python train.py --arch="unet" --model="image denoising model" --dataset="simulated fluorescence microscopy of cells" --train_examples=195000 --image_size=32 --crop_scale_min=1 --horizontal_flip=true --rotation_deg=5 --task="denoising" --loss="charbonnier" --noise_std=0.6 --norm="batchnorm" --hidden_act="silu" --widths=[64, 128, 128] --blocks_per_level=2 --block="sep" --attention=true --upsampling="pixel_shuffle" --init="trunc_normal_002" --residual_init="none" --optimizer="normuon" --muon_scale="original" --learning_rate=0.018 --momentum=0.95 --nesterov=true --orthogonalizer="newton_schulz_5" --adamw_lr_other_params=0.0012 --max_grad_norm=1.0 --max_steps=11200 --batch_size=512 --epochs=29.4 --lr_schedule="cosine_restarts" --final_lr_fraction=0.1 --warmup_steps=560 --weight_decay=0.04 --adamw_weight_decay_other_params=0
Rows from block 7 of a small image denoising model, named by matrix and row number. Rows with one number belong to one channel. Each number is 128 + 24 x the weight over its row's rms, rounded and kept within 0 to 255. All counts start at 0. Numbers have three digits each.
After each channel's rows are labels from the 100 images, of 14848, where the channel reaches its highest value: "peak on" is the class under the peak; "top examples" is what is common among them. Only what is clearly more common there than usual is listed. The data: simulated fluorescence microscopy of cells.
# convs1: first pointwise conv (model.mid.2.convs.1.weight, 128x128x1x1), inputs 0-127
# convs3: second pointwise conv (model.mid.2.convs.3.weight, 128x128x1x1, transposed), outputs 0-127

convs1.67:150114131138130143108121131108157150129126124069110101096124122131126112121120083135132133164167131130138122131154184126112136180146125156148107122201116126106112148150172176123122148181121147116115129098143134137162103125136070118156161116101133115129114123129122115173131132177121204121116151080110133110122116140101141132133111131112078138143106119124117157151132127063133132123149
convs3.67:099090145132128151149103096127120151092133106161122136137112137149113124155135113159128120050143100121152144111137127111168158132139123158141108118150114123121161156103117093141106154056114149117113169153127147080159133082136082153144106120147097175108133121160110163134142130112139080093124105115164137118109157129123085132121094129108138096146119115116095122114120115076128150146098
peak on: nucleus
top examples: long thin cells

convs1.72:142136139100138140127139122127143099126134116119120170121133145126118102134124088124122157136111133226140113123111133130120132152130100108150086149120113137128144110114119135128170135153127116150166135171126154093152151143084126209126093126098162148114131149129118054076126082108098122165090159121115135103070127126149125129129130128134131121101115124115100085123137133137119167101140
convs3.72:145163135145127121138124143118148133196140092134131121132103112104101140122117152097148085155118141127138141129102102140123126105154097157085128105128107121110148092124151108084112112127121163129144159121145184147139119117140127187114130141142075114122121125139124092141113113077143114141152141099142122135237153127144074136109124108103122137163092124086134130133112121139113144145148
peak on: cytoplasm
top examples: ring around the nucleus

convs1.107:125155120135135136125129178138117119123138126133113152110097123159136123198115094137138115130183121138132105126104139131115081151131094109089150096120160140160144111108108153103145115125111122130163074106147099164130118133126117142176136130092094179115136138066136112130124123132129114127113110124203144142115109133139092173159113087126093142137152123076181144115106127124119122149140
convs3.107:103121158083148123122158111087134130131093124136143148159151155149144130127160123108127144149122144139096115132101109097109156150111119079146093137160162140180099126129125143082144154132127148138144137124118161147138122143127123069178150106133143093129122089120143133152137104121093120122181115111124162125129094138120108173131169119106142095161107157071169161139118067130125161120125
peak on: cytoplasm
top examples: ring around the nucleus

convs1.114:114123120124061124125130118130124125133115123118137141120125127122128136117119151119128130126130134121132148133096112107132123141110130112139120200127127135147125131136120141147133134113134119116128140102145151130130121112131131121142132117110131149126106129126129125142121127130131131120134127131113131144135123140133122248120129220121144131130134142010136151129125247127121113122131
convs3.114:140099146162166137134113131163115118125120117123130102117148132109134124121144154103134139130080111097161106133117116139110141091126118114105134123103115132062136128105127101139118181116138162133145088131102147123101141116125137155115148153134106141164200162115103120145122125167120141130123111113131088158087146118164130118119119071124101166096130138232145148138142155112169135114126
peak on: cytoplasm
top examples: ring around the nucleus; crowded; cells: ten or more

convs1.124:137115145167131109152118123117118201130105127123134110135118121155078161138135133101131090147151136166115121130124150126130136124116159128126161138120181141123135130139096112126102167104141055138101135129153135109101115150129117074137153128128121084128121105128105179140109153143132107116141124153130134175050117137108138122155131123132126136126136158127160119166123131163137036109133
convs3.124:128128136129141114095163114125126137110131154126110114102167138093117140141115127132117091153151099099129143122141122151137114168143173165132111124111179140143135146140099146135120183111138016091117104149113102085107149123155133105125119141093139146151122141121152166117139175141130114105104141158127152112080141114087153137139132146115103122138141134142141146162148113129095188109109
peak on: cytoplasm
top examples: long thin cells

convs1.19:139098160111132139032169127124117136103112125133125121100157126123125129112126103139124136163144167130130117126161176122040165146098126155145129134205119114155090115183146178137128139100118150107118131139134143102145139106119145122122140127132119141129079129131125132127115136107122148135103116058111128103122101129133123117111112122128121120110091146126160118148165131084121124140145
convs3.19:155160148097150136118105093123075149117121134125119184150132099119134092145113126131140147100135127085132143103117126141102150137161124139128135159135110159128097089057138117150131152133099120130118136168114208132131131144166138133165101123122155143135090140147111153147205113102127143142145111196111091136117128133126125094145143127117136123173101117116132108128126096132165112141120
peak on: cytoplasm
top examples: few cells; cells: one or two; membrane rim

convs1.34:141103098137123122108105138111095135113141129166110114108117125185214117126128135122120216160122141092127112121153144181119149127165132117143093168106166140135138143114113157125141134121124138107143131156111134121105081148123121138058144121135135132124096112128119115126134116151117093156127136126137131107185131136088103131140106128126120174116114071124148130141133115145141131068135
convs3.34:126100168129111157179089129137115134161167116126084173107109125131199133119137120118118163091149152115113154106109135138115148135128091129134174143139096134116147104075171111130115112133114156137153144103145103127061074135100169152076100140148132115124167152117156137129107093101098155129130127103103150111137122140095108159138124136125143142132116147130120109095128137161158113110126
peak on: cytoplasm; nucleus
top examples: membrane rim

convs1.9:134147130108123133154108118126134119148217136072128145120108142082153111111121129148110139138108145121149131132186147191128148089184134145129104119132127133161120113099134155128123116145131147107140137146148089135109204148118118154093134130134087117134142132133150140146165140134137111160090096106138109158144124119073076132162130129136145172122119087130106142104112128139146149128140
convs3.9:118110128122099134114138147102095144064088148080122098150142113107129097116145101134145117119095128145115138147174132073123155113107128130120144096119137118099095093124171131112135146124124158100093136151158132098178161113115174158127144114115140073124106127156078141112133152126130115180106121175157148125158141153162169130128126152120126088137108140115114151128142120096167134087122
peak on: cytoplasm
top examples: long thin cells

convs1.57:133179101139137135147143138116138090126152110177150108132140144156193082123119110101130139186118123169124119127133130154106118133119141138129085137114128130124146125132102130113149139135112105137110134142108100172102122129100127190084117140104176149129096110126114070112145066096109112168092166124127137114177127126147120133118132135137110107073086093133121113133109133100103131098137
convs3.57:099119121115131101183128140140146135186162098134151135141138115113178089104124132138124160039158134141114130113133139115160186157104138117139129104118075118154161145120124128152127118133134172141113134124110097162050150120121089094120128131086101135135144109124139139128145152139130141099152120083146116112105125152122110147117130125145172119082149116126160119111117136144146126147154
peak on: cytoplasm
top examples: ring around the nucleus

convs1.35:143089153162128113137158125134132125117138131156129109181139092141133130110126130128132143138102115136132118129083145058155044178124137172116111143127143138079113122113113133128151134123142115121115134098112134103122117139114111128112212119125158159113139159124136120120218158140137173130107139118132109147133097140153127135100134133137155124159149136133145134120121120133113114063146
convs3.35:142109103145146129174146168106133109140120130164122065133103118138136108129125117105107127146103125149152117148114103122107109103144126159153125137121126137123113075108161116100150141132142101148097082091139128159152118127112127163096217155130132160145095121112154116123152162147132157116159118144064163094110109136120116143100115104147121071147164107086116104143152125120144136140147
peak on: cytoplasm; nucleus
top examples: dim; fibres

convs1.1:140126129135132146139123134066138137106141127161089126081120104125126129138179169151126145117111103137095147125150130102110198159137135124146144126130140158153133145135120155153110137120113106130140123139065093126148127124113105121149122138100123093128167088132131128122134144117080132117087092120115096104135132119135150131244157138124128138135177135130150144106115126133123125076149
convs3.1:115109139110128168103097138170166103112102100138180130133142143109160123135135121134151126132129112161084093126149131116133164129152114141115130106159114092109116144121139201129169108121126110143125145117098178126113135158149106130145140137135116094111114126129138100104168116121143118093106077147136141139132099190114112155208133125137113165131158172152079137115127126161120099140129
peak on: cytoplasm
top examples: bright spots

convs1.46:114108115136126118116108141097119123130139144102116139165128100123133115130075106154132124099158150140135123125142139103112140120169131135146118104156136101131128120131117097136135120134190131123124116133094080131111137118167132143137117126132163111133111168120134052116122157147255130132103113129114142095131123114120112123083093131078171117117175116124132119122129122137133109127086
convs3.46:167099122107134172135113097130124126131104109075121121139138118109150117144153097126107132131109145154135154090118125105149056162107122149118097156132128077137120165099134116117120122156140139113130114136163088147072143119124114169136112125133134105117135147094157154168097113133198113109168108123100125130106147102105128102088121136104115102095119161117161157099116100126119180111162
peak on: cytoplasm
top examples: fibres

convs1.29:175122145126123137202096116160136124127184141153181119156113119130134158109183133109150111125119126128094148134117141058132130137127139167076183097137124133132137137144106126126130120137105140104122140109088122132100128125095122134140102122132182161122114093135126124141113137130114100087113122144153148145131128146157087134085166136125128128135148139131118148124164119169168143075170
convs3.29:093106125132130130092135126117105119103152128091164156084150139122127154104057128057144163132107115136085118115176141096119116133143179122099117064118121111123144159142076105153137133117111167101122127127140132102098138115118098136103087114108129110146131125125110164116152145088143117168104166105171141134121142126108117102174110137115132131129093162146138106132168122130119120136146
peak on: nucleus
top examples: dim; crowded; cells: ten or more; long thin cells

convs1.59:146169077098117130118132119112167164117146116122131136162135111126127100136137102144123150146134130116144120133124115089131064129114134141114120128087130131138119191148141127122157144177147150129138138146117125144159131144094145115149068142143148179150146185127133118124052132152124167113112164072145109129109126131143157135106135130117067130090136128127148097098095117146125123083132
convs3.59:111123106130143122129112168130145093144157128130129111064146128138158172157109092113122153121091099165126165142158139109100086161151139165123108138090136107156148115171138142105159107072143142092117076088105120120143110103083130146126129083113130112120089148099131133082100144125128115113152157077110137138090109121150114123141121143140109131126168123153118136122164126098149161141129
peak on: nucleus
top examples: crowded; cells: ten or more; long thin cells

convs1.120:096138137123131124155091132128088118139167134168135091091126096161126162116135138111116133089112114099120136127132063117183143119175133147137122147089149133145153151058138116127146126131135097091139121174137095162108116136122228142141139136142116138124147113122134163122147137114131127138147102129136133178115136133134125126130163125136121119137134147128128166089168128159123118168091
convs3.120:137125151144121159159089135180141156089154130093120098145139125176125112122137135148152104108125122098149135147104101130091147129101127135131106127137120161123101140105160119143113142123156146113148135151162104106109112133119000108127140091137105115109124075146112126084125143103141107117103135148127146131133149143153105125119118150131122124133160115127126106100143115089122118112114
peak on: cytoplasm
top examples: crowded; cells: ten or more; membrane rim

convs1.66:160170129157131149141115129135139121125117128162146125098159130179130132130129096118136133104127127116127131133119115158133126128119113119144105144103209124084109122102030109132134121075116106122100135098113134080123144114144138112120158120159159140124146155132121103139149143094122177121128085121103121115143091135103154118119095124123098104137122144130095155166115125158139057158150
convs3.66:138137169156114139177140132126086148150114129108129141090148112111160137133169128156121101124143150121109155137105122081129135098139091180133119102162166127121126109126242083106160127102145118145142143109112139097131149149089138112118148151068173119142143112150126135115111118076134137136133118099091141099150143131114100139113142147127098120125114138131137120159140131129128164107133
peak on: cytoplasm
top examples: long thin cells

convs1.127:116119100119146082142146116159116104124145121135137110163147129120111127123084158135115132149174145125169105131136126084146094131172107117148144098124106045104139138119084146130102118146137129138134126104129052126118125099087133146089143150108121127116144131130132146130121100117145141128118125129107088153137120197119154131150102113140106090118140120113100130132144143151173105184069
convs3.127:130145131121098164134131156149087110154141128070141105124133129094099129137101143154095143119142143122163149128145134096119152108126121120171112109147127000106121088130114138137104129149107128126119129117124121121110107069101130093117159122122127121097112107133130146153136153147156119140126118111141109132166130094130157126131145154129124093135092122119113112110169131162094140149119
peak on: cytoplasm
top examples: out of focus; fibres; membrane rim

convs1.71:151114112135126112118121123212135136090107112155134145121137135152128130124091095132044139134139137127119124131116141111107137125125116136122121159096140106135126140140133185123189125148114114152135129132069173123132105157108108087124129124132146149129158135127118127108119124174142148170139122138136206080133131128131117130206133132159150104117120106132115136129121121114169131149089
convs3.71:163169119150104127118110158091143088100119134169143144133104085120113110138144138130196130151142123121135135143140120162109112119125106089116078108141102160124138131119113132104145154165130123127113143096078097133122129138148062087090152140103121070135133117119106179147152111109116123129100129119100126163145133089091173127156108118163107113130140135117138150129121154122166125186129
peak on: nucleus
top examples: membrane rim; crowded; cells: ten or more; out of focus

convs1.14:117129123140133121117107133147121089143123132104109147123117101158137119148154117120169120159120121129097120135138170183113161157104136137147085053133139177147106130142140117137159118138147116110140123088130111144150101112158109148134133130159167102127170155128131155162142125108090124161122142163090179101117113138125085119102114127117115144116169127131151131167127121122123137194206
convs3.14:178143142144118149134140129085139126132080123164137146135151116128147099127189138098141134136119136109149100118120111100116083123138141126107141119109120103114108133139149146122139111110099092126139142091130132138136170139115125168131129135185121164134101065130144074120128137086101140127155097148147186148111107134137129116141117107122123112085130113130126131095114144086143084160040
peak on: cytoplasm
top examples: fragmented nuclei; dim

convs1.37:116142145136133251149119128104132143048130052144124129147132111142135130114095147128121120139118139130183123128139149146122134129122129141124100103116136094135139151134124131119127131149166120107129132140106159114133123138135114129133129129102142125131132135128026109127124094147131123101108106128142143149115137141129111123166145125200159130128162115126118142116141132132173131134120
convs3.37:124097098134139078119149126104079139131162133062095128166134110124162117110161139125137133127107126164072157126128135164154077123142130097122123119075119144098126150118154163135141108127136141166147101114173153113161147099114121135131127130117151120137108166132084066099123145137168146129125150178145098118124126124131099146101146130103141131145100148126134091113149130067100123127135
peak on: cytoplasm
top examples: vacuoles

convs1.42:158120133133131121115136134119114115012110167142149133127122128149117111132139120148154112136144138132127129133111164172125133158145121127136118099152154137062139155142143134139155134124135121129131125117118127136120116170139118147134123126135107139125077107123228142110112152165164127106119128137118095164132141131104110127073093131060143117120156130128143120147107133127072143132129
convs3.42:156140157152113106101106122159133128207123063152103110131153145140176165117099114120137120102119137101112151125156142150109141135155155121110134135176150140127157130120128165128142137131141148050136138122150145109097142162141149153159123131098122098123138080139099133171097144150164127094106120102127142145138136126100112093113093120140131093128106146120094149126155121092117111086157
peak on: nucleus
top examples: fibres

convs1.8:120136139136124119103137120104117124132158113080123124158130112109123102156134133130255106117150121126135131130125128089155104097138127153139118120122114132117119131121130096144114131118209118122116133150151115128100117126151151140097121142103150124126126145132189126132127153182135149131108074128120115137123125114111090123056117128138099114118119109126100100102161120143097128168113
convs3.8:136123108124132133114125165115143142146096132132148131129146130109124055101120134163177097133110103089146092132125114105148147155119133212150133112122143118100119103120140144141128114163067128145127140130082085108135148123139156137126148130108155125127131141123146080144121095124075121100173093128132133065114172085094109142147114124120150131135160156123105133150137134141135089131162
peak on: cytoplasm
top examples: fibres